From a checkpoint of a small model that predicts nearness at each pixel: encoder arch mlp_mixer.
Rows from block 6 of the encoder, named by matrix and row number. Rows with one number belong to one neuron. Each number is 50 + 10 x the weight over its row's rms, rounded and kept within 0 to 99. All counts start at 0. After the name is the row's rms in percent of the matrix's.
# gate: MLP gate (encoder.blocks.6.mlp.gate.weight, 1536x384), inputs 77-153
# fc1: MLP up (encoder.blocks.6.mlp.fc1.weight, 1536x384), inputs 77-153
# fc2: MLP down (encoder.blocks.6.mlp.fc2.weight, 384x1536, transposed), outputs 77-153
gate.1183 110:44 60 39 62 53 39 61 50 27 42 41 46 43 52 46 62 66 59 73 42 50 55 43 50 37 50 41 62 41 37 54 51 55 40 61 41 64 36 57 58 45 64 52 36 47 37 47 40 38 64 64 70 52 46 47 40 51 47 43 41 38 41 55 37 48 48 57 57 71 62 34 41 48 47 45 38 43
fc1.1183 080:55 43 37 46 48 39 52 55 67 34 45 50 53 55 62 44 58 55 39 62 35 63 59 48 61 38 73 56 43 52 58 50 55 51 63 43 40 51 56 56 41 30 54 58 50 32 50 51 36 46 63 56 40 64 78 56 37 53 40 66 58 48 60 39 61 48 48 48 48 47 36 44 54 54 53 54 50
fc2.1183 087:45 47 39 50 57 46 56 44 38 32 38 53 53 60 45 54 70 46 76 44 36 52 55 51 45 49 44 49 58 32 66 56 54 38 58 61 60 32 55 61 50 51 48 59 44 42 45 56 37 63 49 85 47 42 48 30 42 46 40 60 52 50 58 38 50 48 60 55 58 48 39 56 50 61 50 36 55
gate.1184 096:46 65 39 57 44 40 55 48 32 41 42 44 41 45 45 53 74 57 79 47 42 56 52 59 36 57 39 59 41 45 53 53 62 34 64 51 68 32 48 48 41 59 50 38 42 40 34 44 42 69 56 67 52 50 40 43 51 45 41 39 40 40 56 45 56 53 62 56 61 65 51 36 54 53 41 32 40
fc1.1184 098:55 59 37 39 44 40 50 49 51 41 50 45 52 39 52 44 54 30 57 57 41 51 63 74 46 60 54 49 40 49 54 64 61 43 52 83 51 37 38 50 40 37 58 58 34 36 32 64 61 71 38 53 52 60 54 50 44 40 41 52 53 36 62 60 61 57 52 65 42 53 54 39 54 63 46 47 48
fc2.1184 093:35 37 49 63 61 37 60 70 41 35 54 54 35 51 36 55 65 43 60 41 45 58 64 61 39 83 53 56 50 37 53 56 45 47 45 71 54 55 44 43 30 58 55 42 50 50 52 74 52 74 56 52 55 56 56 39 50 35 43 62 44 35 63 47 61 52 51 57 52 48 50 42 47 68 46 52 50
gate.1185 073:49 58 28 56 64 47 50 54 29 45 30 54 45 50 58 54 52 59 58 54 42 61 39 34 55 46 39 66 37 43 40 39 63 43 44 33 66 41 46 41 43 48 39 35 55 49 43 27 44 50 35 44 58 49 47 35 64 37 47 49 39 37 55 44 57 57 57 45 47 66 55 50 56 50 35 52 47
fc1.1185 130:60 30 48 40 48 56 40 51 53 59 54 56 51 62 39 47 51 41 49 50 66 26 45 51 49 38 59 31 51 65 50 44 44 40 57 65 56 58 60 57 47 53 47 75 46 51 60 64 57 54 60 55 41 56 66 43 31 57 53 49 49 54 40 35 52 36 55 52 43 48 34 57 59 51 45 56 58
fc2.1185 119:57 58 50 61 62 37 58 51 29 48 52 19 44 32 61 68 50 43 44 45 83 65 62 54 67 54 47 64 53 51 46 43 65 53 53 54 36 37 42 54 50 44 49 45 51 49 45 46 43 46 49 83 56 26 63 58 51 51 47 57 49 53 65 50 48 50 51 63 51 62 42 61 25 55 47 42 51
gate.1186 125:46 62 50 64 51 42 55 51 36 45 39 43 38 52 43 56 70 69 84 44 42 59 50 56 32 58 39 66 43 46 57 46 57 31 55 39 71 40 52 54 43 63 48 38 57 51 40 40 34 65 64 72 51 56 48 42 60 44 38 39 45 39 50 42 49 50 63 53 67 63 52 39 53 46 51 37 37
fc1.1186 080:63 54 45 59 37 35 59 38 38 57 60 54 65 45 78 51 52 49 54 53 39 65 60 56 53 48 41 51 52 35 57 43 50 28 74 54 42 23 60 56 42 48 61 54 48 56 32 63 55 48 61 53 44 55 34 64 52 43 47 41 44 57 69 62 54 52 45 43 47 46 52 52 55 61 49 50 43
fc2.1186 074:37 51 47 59 40 45 63 63 49 53 57 40 51 51 58 39 58 56 45 45 47 58 44 68 51 53 53 45 43 41 58 46 69 56 43 43 56 51 50 62 36 57 55 38 32 47 54 51 51 49 37 45 56 45 62 45 57 48 55 48 57 56 62 64 45 41 51 59 54 26 53 47 53 54 64 51 54
gate.1187 083:42 55 43 60 57 44 53 55 29 41 34 40 41 47 51 53 65 68 75 48 44 56 47 54 34 45 41 66 39 34 52 45 55 35 52 34 67 38 51 55 44 59 50 33 53 41 50 37 35 56 58 65 54 49 43 34 62 43 45 32 40 47 57 41 53 56 59 49 63 60 45 37 59 42 48 39 40
fc1.1187 082:45 26 62 55 71 44 36 62 62 43 52 46 65 49 58 30 43 46 52 67 41 51 48 42 60 42 66 58 41 45 51 50 52 39 57 33 64 55 54 39 39 42 52 57 49 45 70 51 46 31 55 56 44 57 62 67 51 42 42 55 67 56 58 47 76 44 38 40 36 38 25 50 76 48 50 67 49
fc2.1187 103:39 51 41 52 54 49 52 55 45 39 38 52 57 45 48 54 58 56 63 54 42 55 55 47 44 50 48 53 52 40 61 47 50 40 49 42 55 42 60 45 51 47 52 44 56 36 46 45 36 50 52 99 54 44 48 40 54 52 46 44 50 49 59 45 58 48 53 60 50 51 48 42 53 49 56 46 50
gate.1188 076:53 39 58 62 66 30 54 66 44 41 56 54 55 42 32 48 47 56 55 33 57 51 53 44 33 61 56 34 48 51 60 62 55 47 41 57 43 51 52 57 41 71 39 40 52 53 31 54 49 51 54 57 60 64 58 42 38 40 58 55 36 28 34 43 37 62 60 52 77 60 45 48 42 41 59 49 41
fc1.1188 134:41 37 48 40 60 42 33 46 48 36 60 51 50 49 52 59 47 41 43 60 38 67 30 52 41 51 46 54 65 42 53 37 60 54 31 55 50 46 75 54 37 67 51 47 34 66 44 41 51 34 48 47 46 55 48 42 50 46 45 54 49 58 59 54 48 41 56 45 57 49 46 42 60 44 71 51 67
fc2.1188 117:42 53 50 53 42 62 42 51 39 30 50 53 51 49 71 41 59 57 36 67 50 49 48 69 54 44 65 77 51 63 43 42 44 56 42 45 48 51 38 47 57 28 58 40 60 52 51 60 39 39 62 44 35 45 59 51 45 63 34 63 60 62 57 51 43 59 46 51 53 41 61 61 60 43 51 52 52
gate.1189 109:47 60 39 62 58 42 58 55 29 44 36 44 37 53 51 61 68 64 73 44 48 55 49 56 34 55 36 63 46 39 50 49 59 40 54 49 64 39 54 62 39 70 51 34 45 49 46 38 42 71 59 65 53 50 44 39 56 46 43 40 35 43 58 33 47 53 68 57 69 66 50 41 53 45 50 39 41
fc1.1189 073:41 70 49 51 39 55 71 34 38 57 38 66 41 68 65 69 52 42 45 40 46 54 52 50 37 63 44 36 45 51 46 44 54 53 29 52 34 48 52 55 59 58 47 56 54 38 39 46 47 61 36 40 50 63 29 47 64 51 45 53 44 52 67 32 29 60 56 60 52 54 71 64 38 56 67 43 49
fc2.1189 079:49 51 48 41 37 66 45 43 53 59 65 56 40 56 51 62 52 43 43 45 61 44 55 56 54 41 55 53 35 43 56 44 36 55 61 47 36 47 48 68 49 51 50 58 47 51 51 53 56 41 66 28 49 37 48 51 48 50 48 45 54 44 53 53 28 60 41 54 53 47 52 65 34 42 52 49 44
gate.1190 080:43 54 43 62 61 44 53 53 30 41 34 41 42 47 48 53 66 66 75 49 44 56 47 53 33 46 39 67 40 33 52 43 55 36 50 36 68 36 50 59 44 59 48 34 53 41 50 38 36 57 57 66 53 50 43 35 62 43 45 32 41 47 55 40 53 54 60 49 63 60 45 38 57 43 47 40 39
fc1.1190 083:46 29 60 55 73 48 39 53 61 48 53 50 63 50 54 31 41 50 49 61 40 53 53 39 57 42 68 61 42 44 57 44 52 36 58 30 61 52 49 41 46 41 53 61 55 43 69 46 45 29 53 55 44 57 59 63 53 42 39 55 69 55 54 48 73 44 39 41 39 34 24 51 76 47 50 65 54
fc2.1190 103:39 50 40 53 53 50 51 55 44 39 35 55 55 47 47 56 57 57 63 53 43 53 58 47 46 49 48 53 53 41 62 45 46 40 51 43 53 41 60 45 51 48 52 46 56 37 44 44 36 51 54 98 55 45 51 38 54 54 46 44 52 50 59 45 58 50 52 56 52 49 45 41 53 50 59 46 50
gate.1191 123:50 59 49 62 52 49 55 57 32 44 41 48 44 47 44 57 70 63 79 39 52 57 49 54 39 54 40 60 42 42 48 51 59 38 57 46 65 42 54 55 43 63 47 32 45 48 46 34 40 64 61 77 56 45 52 44 53 41 44 41 47 42 51 45 45 50 58 61 65 63 46 38 51 47 43 35 37
fc1.1191 080:57 42 40 28 31 83 57 60 63 43 37 69 51 49 66 65 47 42 53 33 44 44 52 47 62 53 55 38 47 47 38 57 48 51 50 62 28 56 33 50 57 42 37 44 49 47 62 47 47 55 56 47 42 47 64 57 39 40 59 66 43 55 57 41 16 51 56 43 56 50 64 62 24 54 36 37 48
fc2.1191 076:55 36 64 42 51 48 44 42 50 48 64 54 60 54 40 50 35 27 32 42 37 43 54 50 42 50 61 50 50 55 47 34 53 52 49 50 41 54 37 57 47 63 47 71 38 62 62 54 55 50 56 30 60 65 54 54 46 39 54 46 43 38 58 45 44 47 47 31 56 63 53 65 45 39 42 51 56
gate.1192 074:28 37 48 41 54 54 49 34 55 56 62 51 57 65 33 45 46 48 49 66 46 47 48 39 48 50 47 64 60 47 59 32 44 36 51 42 62 57 69 48 41 60 61 53 47 49 68 59 48 44 74 46 37 53 52 63 40 49 59 48 62 42 57 50 56 39 69 38 51 41 28 42 54 39 55 48 54
fc1.1192 147:57 55 45 58 63 44 49 56 37 32 34 50 50 51 62 31 53 49 54 33 40 49 39 65 52 50 53 35 51 70 47 64 69 62 57 64 49 43 39 46 58 42 36 48 42 48 34 50 53 55 28 50 48 63 66 34 60 61 49 50 46 56 42 46 56 59 42 63 49 60 72 62 56 46 44 60 44
fc2.1192 131:60 53 37 51 60 35 40 46 41 42 33 32 45 38 44 60 57 67 51 53 68 48 37 60 43 34 39 58 44 50 37 56 56 62 41 47 52 44 50 39 56 44 43 34 59 58 48 34 33 57 30 64 41 49 47 31 55 50 56 45 32 40 50 49 63 60 44 41 42 64 64 45 55 40 34 50 49
gate.1193 111:50 60 44 59 50 45 62 45 31 42 41 48 43 51 45 54 70 59 78 47 46 53 50 62 37 55 38 64 47 40 56 51 61 35 62 42 64 38 59 52 39 66 55 38 49 42 42 41 37 62 64 73 49 48 46 43 53 40 39 36 41 44 57 44 53 54 63 58 69 60 42 43 51 48 50 41 39
fc1.1193 084:46 50 44 69 66 49 42 53 51 55 60 58 57 53 65 35 41 45 46 57 40 47 56 70 56 75 48 56 49 51 72 67 47 52 61 62 42 54 47 53 48 50 71 41 44 56 45 44 37 55 48 49 41 68 61 52 35 54 45 60 50 40 54 60 56 66 53 68 57 46 45 59 51 55 65 48 46
fc2.1193 085:34 45 49 51 60 56 62 75 46 36 54 60 43 47 68 42 59 53 67 33 36 59 59 56 47 70 47 37 40 49 48 53 51 55 41 62 54 50 41 53 32 46 51 51 44 50 37 43 56 73 56 69 64 45 64 44 53 41 47 45 55 31 54 65 53 56 41 61 47 37 48 46 53 52 52 43 43
gate.1194 063:62 41 56 65 53 52 67 43 34 53 34 42 38 39 69 59 38 61 78 40 57 55 50 35 52 66 41 43 50 38 34 43 38 49 57 45 42 52 62 54 58 56 48 58 44 33 69 48 52 53 55 59 47 28 44 49 56 31 40 48 49 52 51 59 38 37 42 47 55 51 42 47 32 47 49 46 56
fc1.1194 101:62 45 50 55 45 61 60 66 51 51 42 40 33 38 63 59 44 62 57 38 83 44 53 44 60 58 42 34 52 40 37 43 55 56 56 62 37 63 61 56 60 58 56 55 37 49 61 53 53 56 51 58 54 30 58 56 57 51 54 55 38 50 43 51 37 30 46 60 43 52 41 36 41 41 47 47 48
fc2.1194 110:51 43 53 42 44 58 47 50 74 58 70 57 43 55 47 47 48 33 42 50 53 56 47 60 42 58 49 44 43 62 49 37 44 40 50 64 48 51 50 51 60 50 78 44 46 38 46 53 44 57 50 11 40 48 50 62 41 63 46 79 47 40 47 43 46 66 48 41 39 51 53 48 43 57 49 44 52
gate.1195 096:46 57 44 61 58 43 50 54 29 41 37 44 44 48 47 52 69 65 73 49 46 60 47 53 29 45 40 65 40 35 53 41 58 36 52 34 71 39 53 59 44 61 46 36 50 43 49 36 37 58 59 66 55 50 41 35 60 41 41 34 44 46 55 39 54 56 58 50 62 63 44 35 62 42 49 40 40
fc1.1195 076:49 64 45 52 28 55 62 43 44 57 49 52 28 45 42 68 56 53 52 35 58 49 45 60 43 59 27 36 59 61 44 54 51 65 47 66 42 51 48 60 61 60 47 32 51 56 36 48 55 66 49 41 62 41 36 35 52 59 64 44 29 44 34 51 21 60 66 54 60 62 73 53 27 49 49 27 46
fc2.1195 095:60 50 59 44 45 52 44 46 54 62 64 51 37 54 54 45 40 42 38 46 62 42 49 56 57 51 52 47 44 63 35 50 51 67 50 54 44 63 40 57 51 50 48 54 43 64 54 53 66 48 51 06 47 55 52 63 43 48 58 53 51 51 39 56 41 53 46 40 47 55 57 60 45 50 41 53 49
gate.1196 068:48 34 48 36 30 65 63 45 45 52 47 61 42 65 57 60 56 56 56 49 60 34 44 57 39 48 47 38 50 59 51 32 52 50 51 65 63 41 56 60 50 48 53 51 39 37 38 57 53 67 40 43 52 55 37 30 43 56 53 29 55 49 56 38 47 62 65 36 51 68 52 50 47 49 43 36 64
fc1.1196 118:45 51 36 59 62 37 44 56 52 48 71 33 46 43 45 44 40 50 53 67 37 63 47 58 71 45 54 53 25 40 45 54 58 34 54 40 56 40 29 42 55 44 54 49 56 59 56 52 43 54 55 47 60 51 61 64 51 28 38 48 45 45 52 62 65 53 53 43 28 49 56 61 60 63 49 60 53
fc2.1196 116:39 54 41 53 48 42 55 56 44 56 55 43 61 56 61 60 35 73 55 60 45 63 46 64 63 62 55 48 37 42 47 45 57 44 57 44 43 44 45 57 63 47 64 54 50 47 52 31 51 51 57 85 41 38 63 52 60 49 43 42 48 46 45 63 50 35 61 71 50 64 41 39 48 54 53 39 60
gate.1197 127:49 58 45 64 55 42 60 51 28 37 40 42 41 49 45 52 70 65 80 46 54 58 48 59 33 50 38 57 38 41 50 43 60 35 56 45 68 33 56 57 47 58 51 39 48 44 38 42 36 63 62 74 53 52 47 39 56 47 46 44 45 45 50 38 53 52 64 63 66 58 48 37 55 47 49 39 40
fc1.1197 072:46 65 43 63 57 27 43 51 60 65 52 62 61 42 60 35 55 41 53 44 44 51 49 67 33 66 36 57 53 47 70 46 38 30 29 49 42 59 47 52 52 43 51 43 50 51 41 56 47 59 54 60 53 69 29 56 59 45 41 42 38 62 65 58 52 71 34 62 60 45 59 42 46 46 73 50 39
fc2.1197 073:39 51 40 80 49 45 59 60 42 55 46 47 45 32 48 31 55 51 63 39 40 55 49 48 48 67 50 43 58 38 57 61 56 38 47 51 49 39 58 67 29 65 59 56 50 42 48 57 56 56 51 63 57 47 53 49 74 35 51 65 54 35 50 60 41 47 49 72 62 51 34 55 48 50 58 42 37
gate.1198 122:47 65 44 68 55 41 57 52 31 43 42 42 36 49 49 57 71 57 78 41 49 62 48 55 37 50 37 66 45 37 54 45 58 31 62 36 67 40 57 57 42 63 49 33 50 45 41 39 39 64 58 69 57 43 44 42 58 43 42 36 42 46 56 40 49 50 63 53 65 68 47 44 48 50 44 40 37
fc1.1198 078:34 40 39 57 63 44 45 53 73 45 39 45 43 43 33 42 46 44 45 46 54 54 38 35 42 41 68 46 41 69 27 45 42 62 59 51 68 73 53 56 53 53 31 42 45 43 61 54 57 58 48 60 51 50 53 51 55 51 51 53 49 43 45 36 51 36 50 44 37 51 44 28 55 50 29 56 54
fc2.1198 081:54 48 49 37 54 51 50 43 65 45 56 47 60 51 42 50 48 54 51 63 38 37 42 46 47 33 56 41 44 52 58 41 44 44 63 48 53 50 56 40 65 43 49 49 57 54 39 43 46 50 60 77 52 50 53 50 55 51 46 47 38 37 50 25 63 43 65 45 38 61 45 28 66 48 48 52 50
gate.1199 118:47 60 41 62 53 40 55 55 28 42 34 37 40 50 50 58 71 62 77 41 47 60 45 55 34 56 42 67 48 46 50 43 63 40 68 47 64 44 53 57 47 68 44 33 40 45 45 40 40 66 60 72 54 48 45 35 57 45 44 42 42 38 52 29 49 52 59 56 70 62 51 39 53 44 50 33 47
fc1.1199 079:34 59 52 53 67 46 65 67 55 47 40 40 63 50 57 43 42 67 56 53 48 58 53 37 61 60 55 45 40 51 32 54 55 53 63 28 46 55 41 53 64 39 63 39 51 37 64 55 41 31 72 64 37 42 56 54 43 41 60 40 55 65 55 42 55 52 48 45 49 32 46 41 44 46 34 69 38
fc2.1199 080:61 61 59 55 52 55 55 48 51 57 56 44 64 44 63 60 42 49 54 51 51 52 41 42 49 53 34 60 59 36 34 47 40 57 58 48 53 39 50 58 45 46 69 54 49 61 50 36 41 60 52 68 51 53 39 35 52 51 46 35 60 40 72 51 49 52 40 63 48 49 51 70 48 57 57 40 42
gate.1200 117:44 60 44 62 55 45 61 51 27 39 41 40 38 49 45 56 73 59 77 42 59 55 46 51 33 46 40 61 44 38 50 44 59 41 60 42 65 34 58 53 48 64 47 34 50 42 47 41 40 62 62 71 56 45 49 44 60 49 40 38 42 48 50 36 48 49 55 54 69 62 44 41 52 45 45 40 38
fc1.1200 077:45 59 54 58 51 52 31 27 43 68 48 52 53 40 36 57 38 45 54 49 57 35 19 43 47 51 44 55 63 50 50 45 50 63 52 45 70 58 38 34 50 63 63 39 52 59 48 42 73 34 46 50 46 25 26 55 65 49 74 47 48 37 44 64 54 42 42 70 56 46 56 49 46 50 53 48 66
fc2.1200 082:54 52 53 45 42 40 37 54 61 68 64 50 54 44 54 55 42 65 24 55 61 41 33 52 39 45 66 60 46 60 54 50 39 58 38 37 43 62 46 51 59 44 48 39 52 49 50 39 63 43 54 25 54 50 37 68 58 53 65 47 45 52 46 51 46 58 45 49 57 55 64 44 48 41 67 40 50
gate.1201 119:51 59 49 58 53 48 51 60 32 34 42 44 39 48 43 52 69 64 76 46 48 56 45 52 38 51 45 62 39 37 50 44 64 40 62 46 70 35 56 62 45 65 48 35 44 42 49 38 36 62 59 68 55 48 52 36 55 44 46 34 43 43 49 39 51 53 59 53 67 63 49 36 55 41 46 40 42
fc1.1201 080:47 41 62 39 49 47 48 67 54 18 63 49 43 50 55 32 47 69 54 59 29 42 64 51 56 57 59 50 43 56 49 53 58 43 57 59 43 60 55 58 63 45 33 46 34 61 58 46 35 54 55 47 45 57 75 45 30 48 36 53 59 46 35 51 68 48 78 35 45 53 47 39 68 53 56 58 54
fc2.1201 082:42 49 48 49 64 46 65 54 51 35 54 54 55 51 63 45 61 52 60 56 41 63 59 37 53 63 44 47 49 58 48 47 49 38 50 61 60 54 39 37 39 50 47 53 50 50 39 36 39 61 41 83 51 53 53 58 55 57 47 54 44 35 45 59 64 42 63 54 43 41 58 47 55 58 35 43 56
gate.1202 121:48 61 43 59 58 48 60 56 32 36 42 41 42 49 52 58 68 63 75 43 53 54 45 55 40 50 40 62 45 42 50 49 56 41 57 46 68 35 52 63 46 67 53 37 48 47 39 39 43 61 59 75 49 46 50 36 53 48 43 43 43 40 56 41 53 49 58 56 65 64 43 49 53 48 44 43 40
fc1.1202 076:60 50 32 47 49 58 53 59 76 22 49 53 55 41 52 44 45 58 48 60 41 70 74 61 54 48 53 47 43 49 60 48 61 57 57 69 41 42 55 59 38 42 59 58 47 58 43 54 35 59 60 46 54 65 63 47 36 57 51 50 50 43 55 54 56 52 50 46 43 46 56 44 51 48 61 43 38
fc2.1202 074:47 41 47 47 57 50 51 59 33 27 48 50 32 55 43 51 67 51 68 34 43 63 61 56 46 56 41 48 60 55 55 63 65 55 42 77 48 50 54 56 23 65 50 53 45 43 42 50 42 71 42 58 47 47 66 33 42 58 40 52 43 38 52 46 50 59 56 40 56 50 36 46 37 55 49 50 57
gate.1203 083:72 58 42 62 48 58 64 48 46 61 60 42 41 46 31 62 55 35 65 30 59 46 56 55 60 58 38 45 53 42 43 62 39 43 68 67 34 40 52 45 38 47 43 51 55 40 49 61 55 58 54 55 57 31 61 56 34 37 40 45 44 46 49 53 29 46 51 44 69 54 50 43 26 59 22 41 33
fc1.1203 147:45 58 45 56 48 47 47 66 47 48 61 57 55 35 40 51 47 58 58 50 53 76 62 41 44 40 48 50 41 40 59 63 57 55 38 42 50 47 61 60 50 40 54 62 57 42 46 43 39 53 52 61 64 45 42 45 35 33 60 53 54 55 41 50 42 42 51 50 36 46 37 50 49 65 62 28 47
fc2.1203 137:47 49 52 53 60 49 49 24 52 44 38 54 52 51 62 43 61 50 50 42 38 43 56 49 48 32 58 52 56 62 42 28 41 35 38 39 62 62 54 43 57 55 42 50 58 46 65 63 46 32 56 46 45 58 41 30 46 68 56 45 36 65 63 30 54 69 40 35 56 48 49 40 48 47 50 60 36
gate.1204 133:47 63 45 62 51 40 58 44 28 38 41 44 46 46 45 56 75 60 82 42 51 58 47 56 39 48 39 63 41 42 55 48 57 33 60 41 66 34 55 55 45 61 50 40 43 43 42 43 45 59 65 74 51 47 46 43 59 46 43 38 46 44 50 39 48 47 56 53 69 65 49 44 52 47 48 38 39
fc1.1204 066:54 40 47 55 52 60 61 47 54 35 35 58 52 35 60 46 60 49 43 51 40 45 59 72 42 43 69 59 48 48 73 48 51 31 57 56 46 34 57 62 41 34 48 51 45 34 57 53 60 66 55 48 60 72 75 40 59 26 40 40 62 58 70 49 53 49 51 42 50 48 59 50 52 51 68 48 48
fc2.1204 066:51 33 43 57 59 61 63 50 46 21 50 61 58 49 41 46 49 42 61 47 53 59 41 69 48 44 67 45 72 55 50 54 46 66 52 69 55 37 67 50 31 33 43 47 38 49 50 48 48 55 47 53 60 47 74 43 42 55 40 65 60 55 55 56 51 42 49 51 57 39 48 45 38 43 54 55 57
gate.1205 101:47 61 47 63 44 51 60 55 40 42 41 48 38 50 44 60 74 65 70 38 45 55 51 55 36 54 45 62 44 50 54 47 54 37 52 43 63 38 58 54 36 64 40 39 48 44 47 29 43 63 58 67 52 41 49 43 47 48 45 39 51 44 51 42 39 56 57 44 81 67 65 34 46 45 41 34 32
fc1.1205 072:39 73 40 49 62 40 56 42 39 44 43 43 40 62 27 51 37 56 45 55 55 56 45 50 43 46 42 62 61 41 58 49 55 58 59 50 47 48 46 38 37 62 42 50 38 41 41 49 43 44 51 45 49 46 51 51 53 61 41 47 45 32 45 26 53 44 44 42 57 48 45 34 49 45 58 40 62
fc2.1205 069:55 63 29 39 53 50 40 33 43 38 35 60 64 29 31 79 65 59 51 55 59 37 53 31 52 50 43 62 57 54 37 55 44 28 48 55 48 29 30 45 61 63 34 39 47 24 32 58 48 49 50 63 40 41 57 43 47 39 62 60 47 52 57 45 49 52 52 41 41 58 62 49 42 65 34 43 44
gate.1206 116:50 60 46 58 53 43 58 56 30 39 43 43 38 54 47 55 68 64 78 44 51 51 45 59 41 52 37 56 44 42 58 46 57 33 60 48 67 40 59 61 44 64 55 47 48 49 33 42 46 68 59 71 55 46 46 45 54 46 39 41 41 41 54 40 53 47 64 57 63 63 49 39 53 49 48 39 37
fc1.1206 088:59 43 59 38 28 54 60 46 48 35 52 49 47 49 42 56 58 61 49 49 51 51 50 43 53 24 47 44 49 36 45 40 43 33 56 49 55 37 50 50 40 44 56 66 47 48 39 57 45 52 65 48 31 37 48 60 52 42 41 47 56 66 57 32 52 59 32 29 44 47 42 57 43 54 39 49 42
fc2.1206 082:53 55 53 55 34 37 34 46 58 49 47 39 41 52 39 52 48 40 55 68 55 61 52 60 57 28 47 65 59 34 59 53 61 32 49 47 59 37 55 64 53 66 60 57 42 50 68 65 45 53 46 49 36 41 41 41 40 47 43 60 39 59 52 40 48 52 41 47 52 48 49 65 45 48 58 55 52
gate.1207 119:42 62 43 67 58 40 52 54 25 36 39 47 43 53 43 53 65 63 75 44 50 62 46 61 34 49 43 59 46 43 54 47 59 35 53 46 63 34 57 63 46 65 45 41 49 47 43 38 39 60 62 76 56 47 49 40 58 45 43 46 43 48 47 35 47 51 60 58 66 66 48 39 53 46 50 45 41
fc1.1207 078:49 52 54 48 46 49 44 44 55 56 65 38 44 37 40 52 50 44 46 53 69 45 42 41 59 54 52 73 50 40 30 47 43 59 66 42 60 61 28 45 64 53 57 22 57 56 58 66 58 61 57 59 39 29 35 70 66 56 54 43 53 56 46 70 58 52 41 52 50 66 35 48 45 56 22 58 60
fc2.1207 078:52 55 48 53 56 46 37 65 51 56 53 39 52 40 59 47 50 53 50 56 37 53 50 26 37 60 62 68 54 46 62 45 64 45 33 44 64 64 52 57 55 55 48 52 54 38 60 56 67 55 40 42 45 51 37 45 49 44 63 57 40 46 60 40 61 53 41 52 41 54 29 49 60 51 55 59 53
gate.1208 066:62 54 60 38 60 57 45 68 48 59 50 51 38 51 42 50 44 62 54 56 41 63 48 57 42 61 55 63 52 60 52 46 63 45 47 45 45 65 38 54 48 53 55 29 58 59 52 42 52 72 51 54 59 64 45 38 56 39 52 47 54 44 49 52 52 57 62 47 44 52 62 54 51 60 64 50 60
fc1.1208 140:39 41 40 53 51 44 53 50 57 39 39 46 37 48 55 44 54 54 43 40 41 46 48 40 36 28 61 36 36 50 41 55 41 62 58 34 54 53 60 60 53 39 37 59 50 46 52 54 49 40 59 43 51 36 47 41 47 44 48 49 38 50 53 35 52 52 48 39 51 45 73 41 51 44 42 54 38
fc2.1208 132:49 55 53 47 48 41 35 55 44 47 53 31 57 62 44 48 37 50 67 43 44 68 34 53 50 42 53 34 55 59 51 62 51 50 52 48 55 48 63 65 67 49 42 59 44 53 59 40 44 32 45 85 47 51 43 57 49 48 53 50 54 68 29 50 42 41 48 73 53 54 45 63 43 54 66 57 55
gate.1209 127:45 62 45 67 59 41 55 56 33 36 38 44 36 52 47 55 71 59 82 43 53 58 47 59 32 53 36 63 41 42 54 47 59 36 55 44 68 41 59 59 44 65 49 35 46 48 42 35 42 62 59 71 55 48 51 42 58 47 39 38 42 49 49 37 49 50 61 55 68 66 47 42 52 46 47 45 38
fc1.1209 070:45 32 56 56 79 54 39 61 61 45 42 41 44 56 34 37 42 69 53 56 48 48 61 44 53 39 67 47 46 64 50 25 53 61 48 41 51 62 54 42 60 44 35 42 54 61 69 40 48 50 46 60 51 54 63 48 44 50 36 48 64 52 46 53 63 28 58 42 42 39 31 30 67 38 37 65 63
fc2.1209 073:54 48 46 45 64 49 55 50 49 47 40 56 55 54 38 47 55 55 58 56 25 51 49 41 47 42 47 38 43 60 66 45 36 51 65 50 58 51 61 30 52 35 45 51 56 60 33 44 41 54 44 80 50 43 45 47 44 56 34 44 51 48 50 31 63 44 62 45 39 44 57 28 62 53 47 53 51
gate.1210 124:48 61 41 60 51 48 50 54 32 37 46 52 35 51 46 57 70 59 77 43 48 56 47 55 37 49 37 65 46 41 51 45 60 34 54 43 67 42 58 56 43 67 46 36 52 47 47 41 38 62 65 74 56 46 46 46 60 48 40 37 39 41 54 40 53 53 66 51 67 65 47 40 56 48 48 38 40
fc1.1210 073:57 55 40 46 60 54 44 83 51 42 70 45 63 46 36 46 54 56 55 48 59 62 69 40 54 60 54 53 46 29 60 70 46 64 46 52 39 50 45 47 48 36 65 50 60 56 45 50 21 53 50 49 47 61 62 56 42 37 57 60 47 42 49 37 49 28 59 58 56 42 39 38 45 57 37 51 37
fc2.1210 074:40 62 53 50 53 45 45 55 26 41 51 57 34 64 57 52 51 33 62 41 48 47 61 43 48 67 40 46 41 57 36 56 45 41 47 64 52 59 31 55 48 46 53 48 54 51 50 73 51 60 45 69 54 52 49 40 40 54 50 54 53 50 47 48 54 76 52 40 47 40 47 63 53 60 36 53 54
gate.1211 083:46 47 31 53 50 37 59 62 45 32 51 53 55 49 42 57 45 63 63 47 56 56 61 42 38 51 47 39 48 43 47 61 38 48 32 61 50 34 63 72 31 65 46 64 46 57 40 42 33 84 47 61 51 73 47 57 40 42 46 50 37 44 31 46 43 36 61 42 51 41 43 47 46 54 57 40 47
fc1.1211 142:45 59 56 48 59 60 41 34 43 53 41 49 38 58 57 49 59 51 44 61 42 45 46 74 51 45 43 71 55 52 60 34 62 40 56 39 56 62 40 33 66 39 61 35 60 39 56 46 51 25 48 46 34 33 44 42 67 62 45 46 51 50 74 43 63 63 39 49 55 63 51 40 56 49 56 44 48
fc2.1211 133:48 65 46 55 56 37 42 37 52 41 45 64 61 49 57 62 45 38 33 47 65 54 46 46 40 50 52 52 35 69 45 54 55 43 54 52 44 50 39 50 72 57 44 46 43 42 51 48 40 33 37 58 43 33 38 44 68 67 54 51 37 48 34 38 50 62 39 51 44 41 55 55 51 58 37 53 53